Rows from block 3 of the image encoder of a small contrastive image-text model, named by matrix and row number. Rows with one number within an expert belong to one neuron, the router's apart. Each number is 500 + 25 x the weight over its row's rms, rounded and kept within 0 to 999. All counts start at 0. Numbers have three digits each.
Before each expert's rows are labels from the 100 images, of 14848, where the router gives the expert most weight on average: "top examples" is what is common among them. Only what is clearly more common there than usual is listed. The data: pictures of board games with random positions, seen at a slant. In brackets: how many of the 100.
# router: router (encoder.blocks.3.mlp.router.weight, 4x128), inputs 0-127
# up: expert up (encoder.blocks.3.mlp.up, 4x128x128), inputs 0-127
# down: expert down (encoder.blocks.3.mlp.down, 4x128x128, transposed), outputs 0-127

# expert 2
top examples: nearly empty (74); stones on a line grid (64); digit grid (36)
router.2:530492517490463485502530567501518483490547468472521483548491512557536483512497522455521495473503553511494461472513507472493518459511531424468501536510471501482511491519487514511491482433487447474479449498513510538516493509480526515528486510478500502535494514476505522497489505525513485524519519517510490498503523476465489502503527501465483479543489477497508543529529502483479475517516
up.30:443563506523537531530454497515511506473509474471507518500516476538529466521465516516491542487484494474475465512502502461482507543520448538522524496500529517527534499521492535489509512462514536492521480458473494494529496514513514515501512444501496479472464513494489477519468488497531505529482487507512546505489444526446535473450512499468518517498527485490493493487476486513480499515526
down.30:465529518498461506467498526538529493492464488489483527526573506551484537482511477516526474514494484496509470485476495482476495473503492432516488486469538510474522512525513529527468499483486487509481490524515476508521474505527518485515489478476554519475530461495489545444487505467484517491492515485525474506494436475497509522528544466500493505535477479487501504480553550498516501502479
up.31:580490540520518524484531498530492496523490456509514497489535445488503446489476476523516529495496476482496475477471503450510489507488503493471508501507464466532512520498516483498520498511491535522562516456432522542525494529526558502491507448486510518515466487487488517488470504490491500494486525484477511522474540461509499481445493514503490522507498530498509517475492500498552489507478
down.31:508492512484500517507492502532533466501484467513514493443521492468488530514485528454497507487511520451491476448467504498492489534484531463512521490488525495493529547466508477508547510477469469469491519525530491478476512519507510485488497478546513517507486501457460483497491539512453453537548498526507487520461560538476481541493473516465482489533500457479514495519491474488471470509523
up.32:501549516502505448486477492508503516510501491440488485494469489478492516489498468504556507506483481515470475456509514445529497492486529524465501494480455474503511493529483505516537530492478522501530513471462506511485482509509559477487523524488511507515509432470507471487497507511536480487519519476466464538513511492503507458485508510554517570485473543554507534503504472482513492511515
down.32:544529488511483488539512478491503450464517555456505494462492484474521499479488487498479517480499500455481485510489510484504515537533531447481478489496516490549505518459475516458551492485468502478520519498547442492474524483488524498527507531511520494501473517457496515507493530512478495511480487502445502533503550489475430505505505532516463479521525497465491486511483501493526460471502
up.33:479522534502478485515509471475498505455469550522536484470482525480492519512505502522481457450503488514530496522495494525531467448477480507467495520540493536522477505479503479483532517471476517495481496524506516440470484448483495477518480543563503497511524477492523524548524475503507538497516485496505548507515514512519495494473484510499470525509456484555508480455502483498542515470466
down.33:471423500455546536479473500502513494511465481540499511475546506477478508487499536475516454503512508509455494517482516490453489537456479540530533450460501493482490497513482532495484529510504447523523487506482520521496476487534530469453488508465486516532520519509532471506472491530537487523527497538498521491497524494488513557498470482532488494509513499488501499512517524486463513530516
up.34:521509470461475519474483511503497438507475490490524479528522490448485511468488525499441476500545516490523441567480515503479522481472560479506519481499554526479481485530537508537480526483515457533487516491484479523489515512493470516483544522494487509533531500522474503510498511465491505523498490531516511482479500489510473505502531475513443457531505482500511513526518519535492473514474
down.34:511506468528506491497520481485520533544530477486537474521409524524534481510492489498529547503442513546503467550509491520482510508502484564480500512541481488506475457499524527508482479490509551509475499510513477502469463520488506524517513502483483508504514516534511510533506485461528536476484504488502464502536515509493535444499511507494470463493483500508503518497488521552501490507453
up.35:516485463520480490501498513496513482493471470537471567518473548452500507498483486497449509526475499521537481519481504518476499481498491491481493568554502464517501519492514506488486537505463497471488466524528509515503588506473493498523493497503536467511509510455505513495554475477479507484488491525539525516484473534515520509551501511500487493465528468483515481489466513533522505482463
down.35:497494502485538474476498485492484476492513464507539516489493488514453449526492497452502517518506519484486497542499484475537512525495506549495473509483492553513537484517492509510450500500502536524504441506478509492510442531529554478476489518466523510521505498476506511527534509456503505472520532509505499481511489526503562505487547450509484513512473466507522465488509559548506487533507
up.36:513482519502499548473532526508492446481526573518541488473508534508515478522504476490529503532477446505482524515480531551482471544511476491483502517477460495527502508485553512481467464508497503505487525498494486455504531453506498519510496500466494490479503464476523504502462467502480488437546496487474498502509492541539502484466491477520505497494558499492527470517511459497507527501483
down.36:495491463491497532537463473542502510473533496512485515483528549473490499463503510467516541536524497512493519484488501487516507496454520508556488564483452491552460529505464504512462523503492438453543512458515509492493536494484478523489491494501473485523485497475499474496479494477483494531479512519511514538497496474542533504565460486512504464491499522489519470517495485507512474490525
up.37:431524526505516497489474502499511499497478497502556452491463525497493544518492474493517417470516527523536495486510465493523490446489476503508508501489493506500515524490517465508531491487506483522476483508485536475516460472496467489516504541550528467531465512487497537536516502510506515521510478498526506529499517487495548500482508538492440492511440489552504500469487515515483460498489
down.37:508471500478474555489478467518501495535492496507503476509499489460507521509477481496489501497504555486490495545493555500493505536539497515524533465483501498467497491523500510473496505522489498500560493523508457524490455485537532460470468526499487474526548476517467521535498510527560509536513487545495529492519532500440498533484510509459459498514508490466446493489482513459498479489504
up.38:452486501472488502515496499505493500504499486503528502502483473487490470490508469506507443521530505482495479503506441511492505466476506498486526524530494559515511508511513451522500491474441499483491483516496512537479460441478521454530501566506505545523495511489536521558557472491497505468514495494480508531538489495531492485504509525500470549529492519529525507473502484500527502496433
down.38:468468526473499517510467490498511497503524470520515486507518492470488513501466505468495478543498475510499509538479480465473497532500478554475525443469511507520491560477524539477484515518453505551526556501478489511500458459522504464460515479484482489521475519481487509500502494563532522525510475497489507477450508524488528486484463485492468469480523502517449487515466469506472517520496
up.39:510568493502520487494465487486493479479483488397478502479458504484456538490482499496546530529508486516482508493521525443500509496500513501491501486465454491495520500519503513552511524481487512534514520478461495482506541477528542508475504507513519523512519481475512475477489492495480493495511460481489488482475530487520540462517518505547511550503474503564489529495492537477527497485508
down.39:557537478520456481519501464506479486458514537463490499511520524473538523479506489497505545515498531484472465525508523495522523508539520447476454525507510479521501536444503491485543510461488480451532527469525472488532535485460480497539533509505493498525489497479479514482462503503471522490492501494495496540526567518517469495501516504496454508492502487490485478514508522491512455491472
up.40:509522473488491531495536493507483555508495498467495519512518498551515494510562476487499489518523495502498470500449505518470507521488551505526478491513482549522519464525521488484515493527490489435470496527514494483472460465481456497478487501443516477459479521542525497512506520537495513521514534507475447517525489523489470502502521510507492487495519442492492510545503549498473509557484
down.40:502521466532451467511551539509480512430496508493513501467524558487502499489469521518494508522493451510462487499524481448488489529484511495502464499494482512508480497477536504509523502477523520546549538477476518490457514488522534479519548503537501523470509526487488497480480490504472496516472510500536490513485519476535499459493463528507458458489499497498487505528476506425492515509520
up.41:512514512527487462493506474486505475484499482540528516490472515478512502497493490528459496485451478518531500562445503507524485457489471482470458528553507496545505541486509507457502522493506516526482504536516495472494530462506507456520495507537519471496523498466523521478537487500482514477497489511524511515506508517521518496496484523490481513477477497522542422467504483503573520485448
down.41:478473491444530519489454515510520503503491498538499512470516491520474476451498554482489491510526503492465486512503513476482486516441495546503540489474456523475510520500461518496458525501504454494477433519462541506489488509534500461457494506471522507523500493490536443491515504514522497505506529528519535490502500469524550528495464500534508488479515483510528518519510536534492513514539

# expert 1
top examples: nearly full (85); stones on a line grid (79)
router.1:474481438489488512493488505525480516495494527502499483466505509506464480529496495422520475514537476511565534469501502492467510520501523491548556499467545480465516514520504523542470486554508476505500471478525487504504525492482495512526511476493494529516504475507536503514520515474501488477485470495519514513514505480542491492534502455521498474437534490486505506487441471481513474485454
up.6:533484497528512498503518494535500506493468506519475452525514495491489460489487479502468512481497510518431494490494517489513502498510480497594459513466502507489515506505514488494491467502522529525505534509495478551510465488519530539498506493454474487529515476478526499522504479441499521501457521461509493479533506471464447532479494476547509480497519528463521500562494486503494510508447
down.6:534479531445521527491471476502456487486492480512524444471520504488488511505534521481507468521528532537484483515527515522504515491463534493538477494477490477503509494476477481531488532499502467484583496478511516519506480468505495464480513518442477477542517500515489484514475538517507491461522495522495508492485564508479473512526527486501465508543502491494493486512521504498500434545537
up.7:501508497504540481495497468571490494492477446515507443528556476511526489497479487515465527473466506484467509508500508479538483488508491476585490517449548501500462560491468498499524485518483524497537534470488519498502490500496473483519533462520497486504491494512504525517543492465515516492484493492522482488479528453469485468439495491491476505530527518502482489528505501513514499529488
down.7:498484541454484517532488479507471492466501522521497460476520480481480496543503523468465451508510517510498530471528487509482477481489539523515503500470528541498480498484442497477534537542498484507516467461484497522512489463520510511444459495511508513549500530456502522509478487522483485489528457505423497446488540508484493520532516486503505514470531468509512489518497515490514459500478
up.8:541506499526524519530490486527497529496523459440487522495518480466493452509456461502514485488484480481462498472504513474480484520464514538573476530478495529515540558522566495539541503513501513468505466475476490516508481504513511495489563503444510503460499519500514495498501472495511511502484521480499509498535457465524512486478497489521526501512519503477470488530475500503464527482492
down.8:489464500472494540488459476512479502488484494504501473479493504504506537450502524470473469504514556501488507509481537503497500509493515485514481484461522472529515528488523460513544549483550499514549515505483534543533471520501494494468481480473515492556469473522473505464492533494514489458515457525526459490506508520488493529508513502538512506506557475460543449521504503525499488514540
up.9:539532468478501509460499479531529496488492496498497484466532511494523519482480497499470455504467501491532494542473500474508491452464551507552509549427506544510489498502526522480506487509456507517535504508505543495526461514552483486504499436506488483474514520523516511521497539503499516549538506494465473489479486461520500479439497493501504504489516501520513464522514487522479483511469
down.9:509498507493478490522481491488477493460464514505547495511451444511520513508505514490488515485486515439521501484532546509492479523517484495496510500451519522507465479474506490468540506509507508508478452482491500478510502493518496503489473518528525541531493477479532540478501511518492490472507525503451491470542494479489534495518499506519553539487533509503507471512502528622506516507520
up.10:499495521497495481497528503452508485514463520499523489502519513472533516517514508472475549487483504527410493504543518558497458530508483536467498498513498473477518485508485476528473509496499508501529507481456534438472490488507522445485519539463498494514501471524513497461523492483507481478470494529462517533548540514514477452520500487533490493503472467492490520471504493539516501537512
down.10:499515519503520524483512509461519491515542467507517533518502533475489510510487490511493528487528498451503491506470426469516506498467491480512476475528490495529530565492513485518483467539480487458486508439537534515481501523524487463528483526469490455493439470483479546504511463533528490487512503485505481516487487480478477483478498487502502524510487427514465503487519487544524492481513
up.11:508486486512490483488512524527491517474467482484523484490490494462508509507496502519479519483507513531445496542482544467521512497483489478564495490516510481512533505544486493491485520497537527511528503480506450537494510508498508499495515531427481541539498490477530498472540502494512474489460520492522507504463536526524427476534506479503466463466488520432506488494480485508487485497438
down.11:482483541495515533470507485452498479499477489499520498475453497467487481495471500479491518504527536481508493520512478541519477548475566487519517502459497504487521525544464506520488509506483477489534467489503535499495493519537525471504511512480494487528502488487448518494503500493516490511535517510503489501495545523479499536462493454474456525549515448550490500480525559538516445521521
up.12:484485502486523542496503489484505468540468520545521539499491495478510468471502503487510506546533479542503498503502441502502484507491467567515511445506495493451518501515541507515487493477507510524520497509505507474527518478499509529494578521496495445508478475506498564521452535517523488523468486527489501524532507468495490501487503467521442496533495487467485530498511500512455477477487
down.12:500492521519495524487513484500503496480546485504479519534483552499490513450496490510503508457426502473506467504511485467488538503506494471553509499467497477541506504482484531563480502498501473517466467478494489484505508510523476447503518533490495529507484488445508488450501525469503499478547512518537509541530495496486505495490493474507495426483500506494484455529507526541531496453522
up.13:497504474500515482490513457517502509492460469544519485493553483507512515492508500503486473485472517513535506532432463463548460488486536478536512516437536526533476538468483523506504480514486507512522511479507515486533484515497511481517490436512513507503496493508490529507557473500525528502507471492511457499479514454498457437448481513506494473487480509519484457493502487516509516535490
down.13:497502539480457503515480471535507467412460524513511481492509479491498478549488543508489447499499501460499515499542531500469463504532505519489544510468526569474503483484457483476535516498480488487505468494489492488500494496512517509465481494549524558507515514464487546505484493528485486484490495518462501464531495517485510518535478505492513534476523495494513496510512528540509496536522
up.14:521503465515495490501500516505525516485495480527479508493520462479514484485497504498478479476512527528473491485485559488521483508502465485546489527521473473490499531513487486480503476496505521526493477508508486540484473493472549501514497476436502526528509498526577491509532486466498499491502515469516466506508517505488411500470512483503447481477516542444531511493472491514502492505418
down.14:529506516464493526476484469480475459462453494494505475508441484483491480498503502482484491529502509508510497523507479524489490494478537462527507494484492486515513562498473523545480538530473465472534462516512481519517452498520513484490502521451510485552512474497432503514491496516502495533513521550489532516497548509465499533522521509475456505528493480498497492494519538524465461526544
up.15:516516512479489490473499558514540511492471476477482499531470508478515509490486492475526515513512518528529517523510477497493523456493547451488539494416482492472459460540488536467475491506442469513492478497526528490544494504491476517543510487555487456505506508530481537530491540510513485530519477507504452524509513485510476499505496490478478478526508492548495506531512486508491466508471
down.15:523496515520519488506503487500508504487488501499507483521431522519508499496516488435490558465458503457502498503511504517491522542504502557530496498464515491544452468491450499504455506513477503491484467483492481465508486506502504475493491496545487566513550497457515466489495528500521487464481510487462505494504489482489546479503482514495520500461477511509533454527434500524498486500457
up.16:503509527511531502537478508521483453505513476476526549497498514502517470519466458516512502520448486459516471509422477502493474519487482544532490537523525516552522533515525493468510482516514513476501493483507491462495499462479457484477510489446532483466484479451489514540508469497449505485536486528509528529533477501515497529469475521506528520500499505492486470489463500489511539488520
down.16:485502477457485523513485509560496486481527500479464494510554491519512472476512522535516447493520542519450453496540533481530526493488526462525476484525492507513512475480541484503533535441536495522516505472471474526531514499504496520497502493504539502529512500492495501469469502513495520479499461524495479496501494495524484480534515490543478439520522490472548468539522521518520505457482
up.17:554493546516502522521490495460492470487437494466517530518495508498429484456501481484535492549515479511499486494435476514471515515509515510497456487526481493498488509467533497527478465504485476538505512528514482513541501461535540492499468453440505484519516492507474516488489474486469504509506508480506502544510489526534511541491521483535498472501475511484544522524466532487488496485512
down.17:497508491517503463476482471543491503481488451494468516549507519544524485534479496502516486490482517501488451530540536483484520478511517465559465463513514485520499501488559495520459497453539524495545494476489458497506480499504499484506519534473531531526525493545507451521485495469520501478510524513530515502524470500507527481524520454509457488522468503473454501515478517478510488524466

# expert 3
top examples: draughts (100); nearly empty (99)
router.3:492514524533565484492459473466498494492451513514505499497504500463485508495499511524491519543490517489470510540524503539533514470521455500487461477468511523489501466477530475462523513544492502535504550511491522451522504501534479518462547526518480458508501483494450501491478520512485484500497501462504501505495524527471495514488514508529427494530484514517489473513520523528435494504536
up.30:524493494533505469529511463490511482483493479496484530503482474557523466518509503536468521508516518508486483543518521482546505533506490522500465534503500486518490504505481491504469476525503505497452453511551476461525502513513501494462539495445526484523497456525511542488511497454494480469462495456506498540504497554488430439494499510520487488529492488475481506511493531480508534524475
down.30:481488510503485525523460532537448508469502535510532504511500500502540493494489530489506525500476456527497502470484484528466504507497494505482542494490496514455515516512481559486480519512511514459465469511489443520532464486489470516481483479495539482499497507490508459493459469520511476510498484522477522452495496443520519543488478530518518479487538493536535550521455503520495562479475
up.31:478507493511532485472506482499536472502519494531488502509507438497530520460497493505461485546477501468540456544503493494563502522525509524500538511521494505468495517488499491501493513506521471518493474474505555518506491494528460529458532505491529478511491466500474515481515474497524485486544502484480517494477488578512505462525497506490452429529520513492506465493521464522518470474536
down.31:495526519507494478471519523512481539529529512480527528548511571492506480509460499507509539538516475507460501447507445512513486479471556474498516505496516481515483540496477501516472503523483482522522470488518501464493491479497490505528522454474491477494454527495531517511460471466478490488494525473478498554509522486499489477491477509473465479469484494551455549506499543486509484497471
up.32:596473487534535504492498516492482496488498488533470489511482528503483534492471510528477516512574552488494458489498493522522535492489499465522513506511463513491495508498506494522480454509485442494477476494529529467495506506481449491516504458482505509569497463510491530484503562495506507486488511499505539503509527447464485506526503501510486453479531497474477498485522511519503490521503
down.32:504486471513494539483472480502492516505458538535519447506482506498544504484491492542485528514467464526480510502498482510460526523542539508518529467489507474521515531480471531457461532525497517468538464545501465529500479489494523510494519541465484511494525523518480481502470505484508512522505505526459503521518493492505488501538518514474460472519493494497479546532483528433454494551512
up.33:557464493513479497487492457482434441473479503509505519517488505492499425518544487513535500492510479535479490516516491531473468526506521484484479505501513531556513509492536460499522470504466495500498475517529478559514471475497501436512487560492491499501511489518506498512510486504516478453505502495542482517508501539527456490544493517519495471481477517517517496483489497490515535465521
down.33:488489464499475523507472534529477522445437490504480517484518494547506513445528535521488479509501490512477484506529534524502507506502518499485532457480502484463465469516483515483447533489506489519510481520457499532545469503503516510476493474508549494486571504520511496468491522492475524508496518519496538488504480454532505505528490490504489452509510518528507520522499571535476534517511
up.34:507504526524490452543518484479519488481503551498491495480501529548528535525582507495466520512516496512527465494521536507552490516521501545448481524512513502529502496473449538514486485485515517497517489489494521452532486497498479487499469525464509461498500456536484500460436511516507493512485498500501494523473502514500458466520484496511521495505480464504481473477494516498496491514571
down.34:529486528487475518508485487520459471504471524517518496508483485494511512506508551459465495485488536518474497490490541511487486522483513499490530525465479519487492549517488483486482540520459474462518449483496496537533477490510482480477527471501470466538496534470513485495488527463478501463519465517529513495452562525502510542466474493505507491457548484490479513500499534531507498563463
up.35:531489483486499479499488506480545487534486455527463500498472467472463524470508543485568415541480488534533512471514506499534498484495500511510484480508490516433499496466477474473520543509547472507534532509490520514496498488513523530479524475472494498504523479475485486509525516540511486479507510502503493547473496471485530519503505515528480539459539505552516488495495473508485503486490
down.35:495499468537467504478502474488543475491460488467504482520481526478484476514503468515466511460491486460505524485504470490494506480477511497531504499491476506541513526512534519478468470523514481515506512483526506508486447514501519505507522587477453516508499452516506528541553500467521499464515548514514511537530516480472507493569511522469476492517456476491501511486515516550498492534495
up.36:482457476518520474518488487497486518515501514528481513480521544479510469481523487549443494494470507498543507512489490545490489521469511517522465499511549491526500509492477551486442528480461535512481515567505469466524523501525466482496485476486480459458489497491502519524510502490511481481479504523478531554501495513539503516475487476527516540481542485523511444487489479510487519515455
down.36:517504483483471562531463467534505450479497466505539475488582487479539528510495499502528509490493497498495507476503472455490466512511472493480541477511481483461517486484497512480520491482520493510524543438498508539503516521493466510521479498502492446482532489507506500512453527481527498490511504517515489473517508502517521475529485522492452510558506500476500474515547469553515500480469
up.37:487549506465539488461493503504489549527483506514518498533480526507478501503498521508530533521528447537458489474470539464476517454512471529496472482524456502533514510472546516536473525498481553508521517484468512532488510494486551486481494495529485475482491527500513440496487508497507526524529518481478485515509484472475526507494479495448503542524500508471512450521492541515488464516495
down.37:509503499526472494502532469455511481446490507508489489497449466490476520493507494485484427501510497513506479524531553461505497529509460501483505549500495543503542499498482505483576461508519475528492515500483523520497501505505508508505553516513479504482444478471512522521517514503498489517449504506477495484547510540497495510534481488474535529486494495496520538499493521573475476523525
up.38:480537514517497462487498515501494490505500548477506484495520492511480506510526552495467542534513462513463494493474548429516512501483474523516492523534474495511494482514518568533473496417495516504529490475513498450487487489461543500465522480484505471506483422544527484484467505467521514492510505452482517508476483500499481500507473505490492525494493485488484483498502522510493490527536
down.38:553493488522474511509495488478496464457517572518545463489455467467494517492506506444487492477498510529499472512498580471486482538524470511472491530497477521506510546514469485479524499495510513529514478460483491521488489482494488503505547509530499487517473521428505503509495504502515493500447482520488496464470531536492495498492467519512516499466510468497523527516481504547511515536478
up.39:512490480530482492478481466472481494522510456484482499524505446502487499497530532488513492533501514511490486537520514485483522504512462507498505482540503509501510513466512470516529528495506457500497498516484568555449498508534538516455556496465516481518530484466474482509491492519545455465514518454520507474496474558509521491543517518522488475508501533447513538510519502480512497468531
down.39:487499478500495487442514537513449510507535518472518546510519522488481472470463519518523524507474485534478471474513465516505519482502496493527525485495443470505480483510496518530450494514513489507518451497498466474474494523511517497513501490434487521512470476466524496492502511500509488508492547514491547551529500452497466513516527511507520474503488505547498528513496594532505491496509
up.40:459551493513505465474488532474488481523463525501503527498481521473507530491468509504497525545520512541502486515474501483507498488475493494546518502531474464516500502509471535513509463478493478518498467480521485445500504498487481466524510464477493507554496417529520548453488522491537517488472490508500501510520517466506481488549495536526482483462479468558484505477517530532500496532496
down.40:576504469515465503532487456479531537532489565501543484484515504503515499468523513501484497461490513527467446481500544472503535559552530502528420496502472480507507489491482481475473523465539507488505504475489461509498481487511513517495531512506518523505530504495469507496502503470466517513463509523495499506520512529518500491489502515503451499482528488466512505526464510472506495533485
up.41:511543502500531482497493487500527486492510469515472481511484488490489515462513494537467434490450514479521464526475496482544519468480492540500495487526483525571494530481512443494512548452505506485506498498496518529496498459521486505478514518515517496488479482456519489511558458503514519485557499494509460506524452536472499531484478522477525547509530504526519472519523501473493476488500
down.41:511544484535491470474536519521483515468540506485448514539543543477492544512530489532491480520535459487509511480536475503481496487472505472518511533498504488493506483515486524519495457507516488532496520482518515509493497511472438528545501515521471490462471468521509524469501513518496511485481542485521493522521457492497479493559478486468529545540461561511471512507513499523504480471507

# expert 0
top examples: nearly empty (87); discs on a green board (79)
router.0:498513488491519514512512480505501505519513500509487516473501479471506514472504473576467494491476462475488504522471479499530437526483493553480490484525483487571482515483489477494521517472505553487521537519470476515470487496503500453477459485510540515440502530522525469498508455485490541493515503521470509481489460525521521506465460520500554540488493521493498485473495501509543525488475
up.30:506526488524536518551508482537523486493518487511452519509510538498486461476524473507508458513480539495481445498546466505500465515487494512504548486520520499528515500502486476537503487477487502444463507473448493480504491459472505517469503494461550502525461537504503494497467462491559526465484509508535500487504470539505534506495506484501497515493475475487521510492441543509507527507536
down.30:498483460508494529457510478520533539493442505491519536518395508462506507474501520530529457540505488520511485520511485474458473489497471484491518471508518488486480496499492506499527499498517415526503506532522521491499486481540536516499493503468503503478506465543505501506481408527509517508515494505527491500520495495502494523538517531490492524523482500511523507499517536492481512494511
up.31:502513515504520497504532486531542445490505495525508489520545508509491483501509436493471502485503506488486463510475467465560479525528488510523488527511533501529494513515483501543471464462431504473462500487499502492484478495448536480531488504481528522526470518524493546495462453518513540505488453506518514475554469506532532498503499524504524485517483478478472477524467484490526522501510
down.31:510509497532505487492497482496538540504451488482519536507397543506512494477492531541489456492483485523487473472584503490477496482518499499476531490519528515527509471478495487493556499509492447520497471553498510488510472488519516532508496475503519514491496490550508514484491481508496511466487488507521507515525482476496514505545489562487527525483484522471517512523497513498509472458521
up.32:475557515498507526482525527522542495481506529499518498471494505519505469511455489502492519489495477560504510491468496466505469514481531495500492567501451517513476572519514480488443509521473490513486486499462528461492487480523479490493457506513485508456506450565519535517514473489499495505480498522470487528512506513533502485487467515486504495542503492536500482484482489515528496511428
down.32:459526477509497447539490494492524503504469486500524507511567493526517483491510492534512489475478482483467474479516485497513491463532483509512508491553508527496531500488511518511517486474484489505526545523529450479491436478485519522530504461461531518477501489553465548470487525523461521473492495478494499550505521478505476451493496504500505518509498521442482503478499468510508494471563
up.33:492496419509465502496580496491517476557513484504464512517532469505509528504553490489533449534518510552536508476511481461478524506531515505475482501499484481485478489485460536515477497511493489480442487524542498493518533525510510520529504451471497499509493508570472504466473510533512518506501488512519470485522503477491510489536487508515503502500489500517479531520515507459494488487476
down.33:483476560502506514518452480511502512483512509524478466480522502499483465504462529488520495586464514534452482495496525464487503526496543507514496480472513514517518514510507510509519528483512526515561493495483509477531489517489495463473496452488520458533495519506503468506488510455507523465492455514498469489461535540510494473467507474505457445516512470498489504546477512472506503466508
up.34:468516533510478517516534499496528507506492499494512491534469485484474491503502509507517467466496485571490465441494477509519493520504499516494478614518498500497428519487505509527449516475493491510482499496511502524489538468510507483474485512509539503500470487530495533493527501540512459562458494528473520501508483495515482520509474514524485489510484486521484500505539509511522521485443
down.34:481535479497522517508494490498528508514491496499504545495507508509489510488495529526521459445527509484514472512512509498480501496503481469539472446514520510486456516545516486525515491471472478525504490510503478490474449491518556487522498470520578494500501474520510506467516496513499500449523481492515499510491496508499438463489483571534508515455488457508493483500512566528482535457490
up.35:494568510466516503469484505508497504500492487473492506468494494499527469491493500496460472498497500499527516551483514474552531469484520486464504497506486484526444526514537477474558528493512468493501497435499508505508473464554431515473496512487491484493509493463539529532490512490546497492491497499541460501501480523494545510513486515478524531515488493481518467519546549493507481467519
down.35:502528512551481485521517509502554493455479494471478510508508487464511491497519495512572508466485492451490508444483514495489488518530502518484500452539523468521515532502556560502485480472476487514514515532496491505505537489486509535515501500487521459494473516531419499506482475479494510531523516501528504514522494530536492477474515510473516532505509508525547491508517485501502447455505
up.36:475504483513499518522542500528500514509509456490500488502514475511506512511463495521555481479486476490475513489521515505517521509490509507522486591511539493480404522441467502507483542558462531439493503516501534474486504477496507513493518500503491478461521457561494488481522504519491448481490537534491516503486510505496516464494466500500501501490526503509495515478515516480501501477502
down.36:503513553524504516487485439513510532491526496555501474479498482503475511484442496505532488549518517479515516517521471472475504526517546520486464455511493520499498496554503480492479479498471509543545519513523472457478467495505525479497497475507530472472506506496503562518529502492528496475499503489493508535497503557499484490546535491502473500488479453514472523513468531463503470490544
up.37:480528487440466525493498565509484479511529455511495514486497483499500488504505497512471484468529483473472499527455501475532509509484518501480534500513470469516507505525522456523475500466539495460507493448554529531504529454483493484537497511522525529544516533464490495530534494468521495505509472510516492504524486494517473543501454544459496502517502515473480508499494511548522512456460
down.37:500531500555483520506500472509535496490525512487508513498452481490520476522503503514519469440471505477469483510505508502479499502570492489470457475510548487518517516536503527514586493469539503520526500514448488488495483444505528530510519530533557501500498475555457492508509467523505494529474490492491517507501516515502474496472488553505525528504492495465528508495488497478497484477524
up.38:500483551515510510518508510481555483558501482499465506506499464536496552458524503492533526518514516526490513467548507508525505489546505505479497481473461473482492467492464509473464491500510504495510498539441521495539517525538512512482487459477467462520480510547462507532458504531546519512498501493509490486468516488485511475501526507499486493505454492511504577525511512486492499483537
down.38:509429532453509527474444491488485507509505519535499452495531509507518420476483545503511524559496514538454498502440481493516505519498488502519507498452468530480514501518493513480510547515502503466514497474486532476522495494493499490469505470474499469533519524479511477530493516498526475512519451551483487493470525517510499502481495461541483476489517511504496491530508493513484546514501
up.39:462551535523488510526500501493508481574522499522441488531517472509499536396463510512474493532494507531495487499492487505553487482507505506471534497488466467489495462482454508506449483469507510500478498504496526489518522507525481493520480532525481525512495502540490513512498494505571542535501485504511511480540500465494490500512524516505463503521481491524502520517544496510495490504511
down.39:512489504475505508479463494486537507528513503507478489498569509497497440534526551505493463523536519542521475492466524467517522531467531473514490471491495486467491472514511490524508525451510462499498496460493519478512490473527523525490478466515551507514499499515473478524458468472470525487525441523510507444447514498519465487510506484529484509539480480481518497545527478504508502488492
up.40:493451499504487505480511497483495508559429481477476503506456514478537520506526463482546481539472495518551507477536421514518545467485498489509480475487514513493492471503483538484481512509509485474486492480523479492502536520512512470511479469554507476539529467541513506495546505504533512527489456482494470484477517473484513524495533539535504499490510512535487504511528480524504530485503
down.40:477481516482520481522489517451470525515547524522486487491529510474510465470491522515526481529535500521514517530482468473533520552484501464502484517509499515466494535511505516468497505483518506552494532475467523502493497515511487454501500521550521446506452507485476496471551458460469517496499471514489485456497490499517497442512472497520545484527527503543468516531504501552488528492490
up.41:506497524475494512521505483534490457484520474499486536491505513490539479512514442518502481507488512483492471501499468505514474519463515488495562488532501482520514493501480459538521506465498514449498492484503512518500526454450514491486496521484552522537477504483438529517504453499530512462501474519518513484518474544541518485501475537525510498514444480472491507479443548495511541466499
down.41:479504476528487507472508496517527530507438515485499543505390498487507469474485512536539451487497482514494478491519499504468480509551510476465491481510540516505479494516518527510558489499510455529511493548483481487487491471525529527516511510503529526495508483525510502494485411524500504511463490507499499500500502488503511518544481547492529540516494497511527518503514522496493518526508